From a checkpoint of a small contrastive image-text model.
Model: encoder arch resnet, encoder activation relu, encoder widths [48, 96, 192], text encoder width 192, text encoder layers 10, text encoder norm rmsnorm, text encoder activation swiglu.
Data: trained on short English words printed on busy colour backdrops, 22605 training examples.
Rows from block 12 of the image encoder of a small contrastive image-text model, named by matrix and row number. Rows with one number belong to one channel. Each number is 128 + 24 x the weight over its row's rms, rounded and kept within 0 to 255. All counts start at 0. Numbers have three digits each.
After each channel's rows are labels from the 100 images, of 14848, where the channel reaches its highest value: "responds to" is what is common among them. Only what is clearly more common there than usual is listed. The data: short English words printed on busy colour backdrops.
# convs0: first 3x3 conv (encoder.blocks.12.convs.0.weight, 192x192x3x3, each kernel summed), inputs 0-191
# convs1: second 3x3 conv (encoder.blocks.12.convs.1.weight, 192x192x3x3, transposed, each kernel summed), outputs 0-191

convs0.3:124150122105174136115080083096137136101128124128130142098121150149140155104144114119121110135093146092119116134122142124134152109128130107106125125113144096127135105140111148135105141091099106125182140180135120129141161163199142097142087132107091135130082174113100108160148100166140117114134130104107110095078118105110157140093109104100138156125158102080171105101109089140102139183088126140146157120129123133139135133113122116082158110159123143150109129122160134098109095126135169174113159127146156132116075120166165122103121153152078119104108158124142146107103141132153133120
convs1.3:161124146134141123123153115109125183146140123122163157126106167103154123094108149111123145126121115129103144168124149114138041109134161122158142153100101139117119133183113092139149137105106152126134140075133141123145148174130095122175158153114149169138103113139094134131182137123166103174147157128136132094118143135063119157124172138095128119146134161111128100153107130090115122152144123127170119186164146174134140141124140104150118154129118129151144109126124109123132143179163126120132139081087137129132124111157120113110122134157155129168121112160155134147097089118137131173
responds to: the letter r

convs0.185:130099108135125160124148113153168130162112090104115133135168134109108145105151098128128116125077157129138122116119152093120152119119064129179153071118159123112153146137141081151134176109173130105138150095132131165107148139117154119132135125143146106104129121104117137105156136142103113160097114120098153093151120137111132138175151141127063156100118119138145082126097160128122146135114114114075132162092131128129124134119130129105173110100117110172119087173132127142143147129121102163073131126115085152132154170122097103143087081112111113131115163098139125168127106102135090134
convs1.185:157162084115132103090111125114116105149107129121165127115105130112156095128112160112125166107081076094130136142079128105187115138148132147192116156114152090155162113127083137151147127138143165093128158135099137124166124130125131100110174127120148103156135115127144121118140121107163129131122105127078117122120103115131081134129152144103128144137138142134181066174144110127166114134107129111125134121107104119106149128205139107116097131149155141158114088092154078144122131170150112111139120107094114116123119176173143126124150134117133134126124098116091158132116100137153159125
responds to: the letter a; the letter b; the letter g; word: bag

convs0.160:128140164110142118125124113121093147098088108083144115130085111116166166142130120137148106098091101146111140098126136166122104111146100114112117129154131149114134133130145167149151158128146190123166118116143107120136173121153131118180133162095122178106103160114122172119138126173141123105131134104107104085105149079114107138182125115112119126108114095087128128155140171123166183139110152125130159135133130101142171106102116118113076105129106098115089127135122149125110126163128099135143093112080133178126118095088123124111140138117155112086133150169134078135154146119135146109
convs1.160:131116108138119198091126133129128095131123115132100130137099132126141112150132090109093116121138150112117119120127121103136107137112150129110159122156120120096135121104113130144132096126140124138127131148113115112142109130170188144132105103113108205136146090141161115117153110142144110171135129063149137092151164136081172128136135140125109167131153088147150139161104148126125116136149084104090127085128134085140148124110113145143114119114121114112163100107122132132132159163116139119171161129152083118144128083134212117121175118111173130099147116155123093077144082128135159157
responds to: the letter m; the letter l; the letter r; the letter u

convs0.45:095104148100166080103125123149113137125105146090126129060157155112146159117137161147139109138119114144129110126092106102170140116132092122103191093115147114145186140118095118116130163124127123114152156117151146165126141129174160107154110123134089169115131148123147106139125118125077088123144145150156136123104154104091063154115123155112103110128147104122147149105132114107110146077107132128126096170123122121092153136118111118120122123151146089154099152164153115132124121116081114182165157082099145118130145114118123142135126122098155122092124180088155127127109095125117109140
convs1.45:092131128121069166133124126140124149143164124124150118088132103140132106125137127150080119154143101134091089132103104123110141110163123107126096134124113115163165126110151121117131151119125210157085107144149107156127151128105165107103108115133099066127122126109133135124175127103111096170149132092093115124085093138146130118115144138154134130120129113159175109182116095145119119096107131122131130167130148128107150118138119143164140119129144129135145176164157089137149094122119107136121085158178148106140123114149170117115155134149168117108171108126152129066123171127115140171
responds to: the letter a; the letter k; the letter m

convs0.74:110093146107122132115162141121167122171176116111149132091098097154113104151118129128118053150130128085133152102106115143137116146156102119116157159149084130103104148095128106154142148111144141125095058117118128197133110106142129100137120130109106117108142126111123105148152091097109121132100136092164088150124156143125131147140130147143098143118106180136130067161091113150123093125130070141137134109144096123138118122131100112144124089107152116097155105138173132108110146145129137119143127070103122119137104129080141101126150112128149157123136169135119126122079154103100151161
convs1.74:088132143122158077147103135110123155142129137127151108127116125128133148123111111151133147123141124132109116109124153164122147152160115151136151093090153127090152088087126127111097128096148148121119103167105103104104132133102087152130075161160139091137111106149088064101141205133104118115126129126122103147134117128166091164132116125109089130124139125183128179135081115118102124132133117147131141117179111138103164105141128123132115112112092123146187110087113085133114118148147100160168169141122138126108108070108151100158111150104168110101083118112130117119123134141124115130
responds to: the letter m; the letter p; word: lamp; the letter u

convs0.154:184154144115122104095138132132111124151177118132132091118074162147122110120124109124149167120183155157115126141140106173133123153120148096151112117143132132100127165169139123124112110121119105120116100078165088143116127110126116117136091146151174108128132137074139128133092129119167107102105110104125107145117107074171142126131136167129123148159082134118122154120122168131085107092112104113125137060155112121151117096147112125096128105138119132114139119125173155174114088150085143097117158133123167157127154169113104138124137166113092138157152140134158144136099139128086102103
convs1.154:119189128137128123115098170183143104104121159140098115143130155142146117143119168133158149115117146122152129134120105147144113120162129146167113123116111154121120110111125137100122123118111110182146102108121106147173147134135145194124140127147104171142086146119108153128152138156107097140130118140154120144124146125167176089126135133107169202125117172097149101134143110167103067135142176166143122138074118131115131119156120152149112076124110100072129140117134148109157115104106137086124144141113127146131192129128108139079138175102135142152125115128140131162116152127141133131
responds to: the letter r; the letter t; the letter f; the letter h

convs0.94:136129130140185127109144143123152097132148115115129102138154149112131149119150083099117114140133129109123138111136084165131113133126118113152109097126147094127182101130169095099096146119142111128104125145119093157154141172069132141108158105141119148106090136126118111187093131097121124166128116135099101064180141099092104131119104112076122153131121162101178159089124139121191136120134132134124124125110118106111125145110120127126092156126167149094152116116103119122132124102082137156182146143155145164100107095112165123120098129136163111092149160087128104102097134128113124138
convs1.94:168152088106127128160104149128070116126126147135126127109146126105159121086109110172145092145145131145108108106098094132148139127151110150123068144092120129142103133117123098113143122115153126151189150183120105136168077152119120143090122108158142116124101141160168146141152122103134148125131104137143137083096145167114092134130131180096173149137099140125156198143133092087117129151168150140125138089127118141143119131165121118131163117134141094193140100100148108116101131154093118132133102151113115144146130137148135151176137136159136165162110095125136144133105144149109110115
responds to: the letter r; the letter u; the letter m; word: drum

convs0.165:103087150130132172120094123150099156111128067124125174122132086139097138098145120162111117123139101142164137101128117153150078155141122114140106103124161171113099139134157115122121152152113151166134185120127144120120143145101144111120122143139069086103119116105102134095085126127139110167144149152142110120105112120103136154073154151114114108108118118121129112137142092138145108161121156116169157098120120130137107134158102086092162195141120118141123136106118124119094157129131084136137133133119100138101127148137135188135090115123077119160113076140114110129096180155139103133
convs1.165:151085102113086102115115165104136132172142116146107131102126091148133120127163123209119108100117135153137120120149098118112106110099140105135141128131082135148155128127130197101099152162081151133119102108145087123065135135094079087115125145132149146116073119120080136113087107115146113132137163156132089110110160120107091116104124144137106113096151140121087117160156108130170110165152125160123149176115151108112131127150101078125113143140125107121140094132099128130111125100109101134147120128166128134145108128145142092145121142151156165158130140152129144142168149114109121150
responds to: the letter o; the letter l; the letter c; the letter f

convs0.127:120139125143180104109115115090137131159169131127116121157130135155129091109117140137179126134098129104125090103146092154143137124120141128108139114124113121178120141147126087131139154122141094163156130162118139133132173123111165107100095102114193122151163127130153087083069113097099135123119116105135165154105124150141088100142113154135151102135134137141151102146124140096119111146149088175138091174134102159118099142110148129081126130169154122107141073116088106120116169141128112141125098076115093136146144091128110125103135132116131106112121093079107145096150158115080137130
convs1.127:140124139134150126139135156136089143099098118138166138143125111118141149144127084130100134142135114135050157102135168141146163114144143140165110111109109137137186128165092153079108099125104126118133180149143146104158149157177107152121105135121200126140163124132155108120161140109101112138151132097115138150073151131124151146169138152104126151125142120127109096140083112133125119111132149146119169126202113138116103094142122154159129123120098122108143126148167173155123128133132171136134112106112079133109141123135112108162131143130082124092111185132133095099153137131160115130
responds to: the letter m; the letter u; the letter p; the letter j

convs0.20:112106114120157114140074084137140080110165122131100130122138168117139141125099101121112082119127131091113115128117106156155096120122154137131140120152101134075106136146111151104085177106121134071136143131131178135116158112115124137165159193149103136121110128127130137165111112122143109154112133129134144118141133088150162143139109156097121102127107090143095098115141099133161104174154115093092176117111135152133150101103111151179163127102142100111089116149136142153133065159115137103161133193155114140140113100124152119138109107133132148127115121142158148191127133130125113146
convs1.20:128113115078149123155095106142111152121129164110104113168126121114132091120138089153119164178138079153134106150091191133127088108113128135141102120163129127107139176148102122149122139131124130100155130117124132147113082118076088111140081165099111150111108163130123166106152124121136153127144122128146133165124133174186170171131136138123114129147104139089124134124146117129101117120156136121097138141082158146157147127166116136133153137118138112190098114121159088151107075126102131137150112119089109114134139156158143122125121109092163144176098132115167114152103135159144152129
responds to: the letter o; the letter f; the letter r; the letter d

convs0.76:125119141111162149100114114102081078150139138099122141149129119111128106120159113100158122074154121135161153114127124130136086102093101163114138119129149068176118128174090151087131106113128153154103110149120127111128171118158095102110109113108102147118154168122138117118119146085123106135114099190121107117106109131118144155087067109135128117110135118122153144121155137133112156162100072117157163147104091111123162095121115084122128074135075155139145152120107102132127143123153152138126126154110135109127124131117110082129147137168137123104149141109131172158131147084158108152
convs1.76:129132150104121112114132160157137100126111169083134095118123153112124149060117140166154136141155107126079088114112154100128123120114116156140123110146112141127067132141143058179120132134115116136139114144088101115147106109165118090132140122132096135113126143115090138136161173126118128163121110103167134135111120132131133124105100155134094114136170160087145107093084112121087100090124120082080113146147131100124129121090144115123113102149152115156114143116157129130158142066163120121126150122088109106102131165129121160146101091167127164138141162119147075141114126144150144148
responds to: the letter r; the letter m

convs0.113:154117172116151124170151093076130126114140117147099122108158122127161099113096149093158110151139113123092139088132152177154125147063135091118152088136124144102120110108138163164129106127145062134146104110138086116150097172138168188142084115153182164145164161115139140132102089154140125133120120166156136097109098106141124096153179126164095126146109142108113123098112121165108152093139108113119164135133124102104154116108105129119136103118152112131131103120093150129114125130101127151123109102128132119136141121121131099115106097127154115115133142084158136178122149108148125148
convs1.113:146153125100187100091131121090136132124131128135117129154128141150169141113107156127065121120126070126115134124097135161188198125133141098129083151161147107086144152096120130083131122138149123136129164147137121136167132161112118100116100173132174109151124119121112132137134112057118140137137144156150110138115146080154142104154125175184117134122106106135128089126142099152142095116120135107163150127144114112134134161129118118113122128135167127127105123142065128128159158101125102159162130148129137124151127106123118108113126104142147146136154116135126178127168156068157131103
responds to: the letter r; the letter f; the letter c; the letter m

convs0.183:109124092107155110176150052105113127160114139153149098135151150101134149158157118145139166133140164182135139115079140119108106127131117126123127127136102129113144151124139166161118151123119117087116117114148121106127139120159104136135137120167118137098119145077104128085106121147069077099161112099098134111103126138148151097124144092143128159128144075138100104154149094120165124119117116132168158150155147123092166096141129134170173133112095128139107116116117082111117124157136091100130155107116134150136135083101154138139119131142148124155162160102128193139138133128085099127
convs1.183:123154108127155147121173151146139120120120166137137113108126119120139118124136196087132090139101117157170138158162156094136136100137148132151173133106110119084139117140087138098134137113147162092119120098079155129094143137169101159134162089120166154075117105131089123109112135119174142158124118152094104121106141135130147073128105072163155116149126125125106116118126122131173140116176145115118162138105110121115166119103139108146133165116110141122163139131175081149149126126115114111144073086119119116123080124151170131127141137138144128138164122074114131106134153149101114131
responds to: the letter m; the letter a; the letter w; the letter p

convs0.36:129152154102156133094102136131134126171125109103111117142122124126100153092111149142139146113118094093110089095124159126076130125136133116098105148095088126131121104155117089174152140101121092173114162192149132094127151128124114105123126093078103113128093113155149141118113098120123120130129146104123082109142137148121095122113124158109083177117128124125119161135132165116129115149164133145145145140120067117122113101146135144109133136105098169121125126094108142113104136156131103146144177143109166106148118118106071138182058129118091139121149127134162137147171182151124142144
convs1.36:110096122140091125106128123180129133129164158087136162157125173112138118142108117164123156138124123117150127146113112154126122122150101070158160122150138146139151118154132133150127087136138145114118187177114114103169107140107172143072129104122121160136148101168140070144122121150158132099116086146108108107147163107108111136146110104069152144129133143118084127138158139108114148135128148107125140122169143130139060132137147169110106158126109127163115101113116116089088106161113149146142117126124115101112139093154126148135104149168113082117134114149168137098118074133117136165
responds to: the letter m; the letter u

convs0.12:126127157134087143180107141142108110126110137118145093102161118135117095121127109109120109129121126092117131132066153092052087098155194096122171143112120137150123130130168194128109120115107130141113159114120081120105129120095130104124118150130126087158121129135137125124162103103109146088138092110145094113159135127091170156142146154108129123122140170164117134083162117149114138122127144127130150128124156136148147154118103120108097111115137140124186136129069114148129112143140140160125119092135123087143154102098099147130141159118106147179115138171144134129137133149067108131
convs1.12:161102141099110089132144131121140143134131165098127110121154099137135156097101139122140122159120173143175148139138138115108170176154077101114158184203150122141138184112104128124134199099120152168116130172121107108126165128151112140169140136147099099110143115101121129129151136116119149129090126147189171189127118130158121151135151128153130147126113093135124099166153120132113117157103133096135130089114105118085183116107142133114160137182102119144132150135130097145130117119129146094146143142129108151117136141155118147108148142167145133124114150124130106118109112135102093136
responds to: the letter a; the letter h; the letter c; the letter p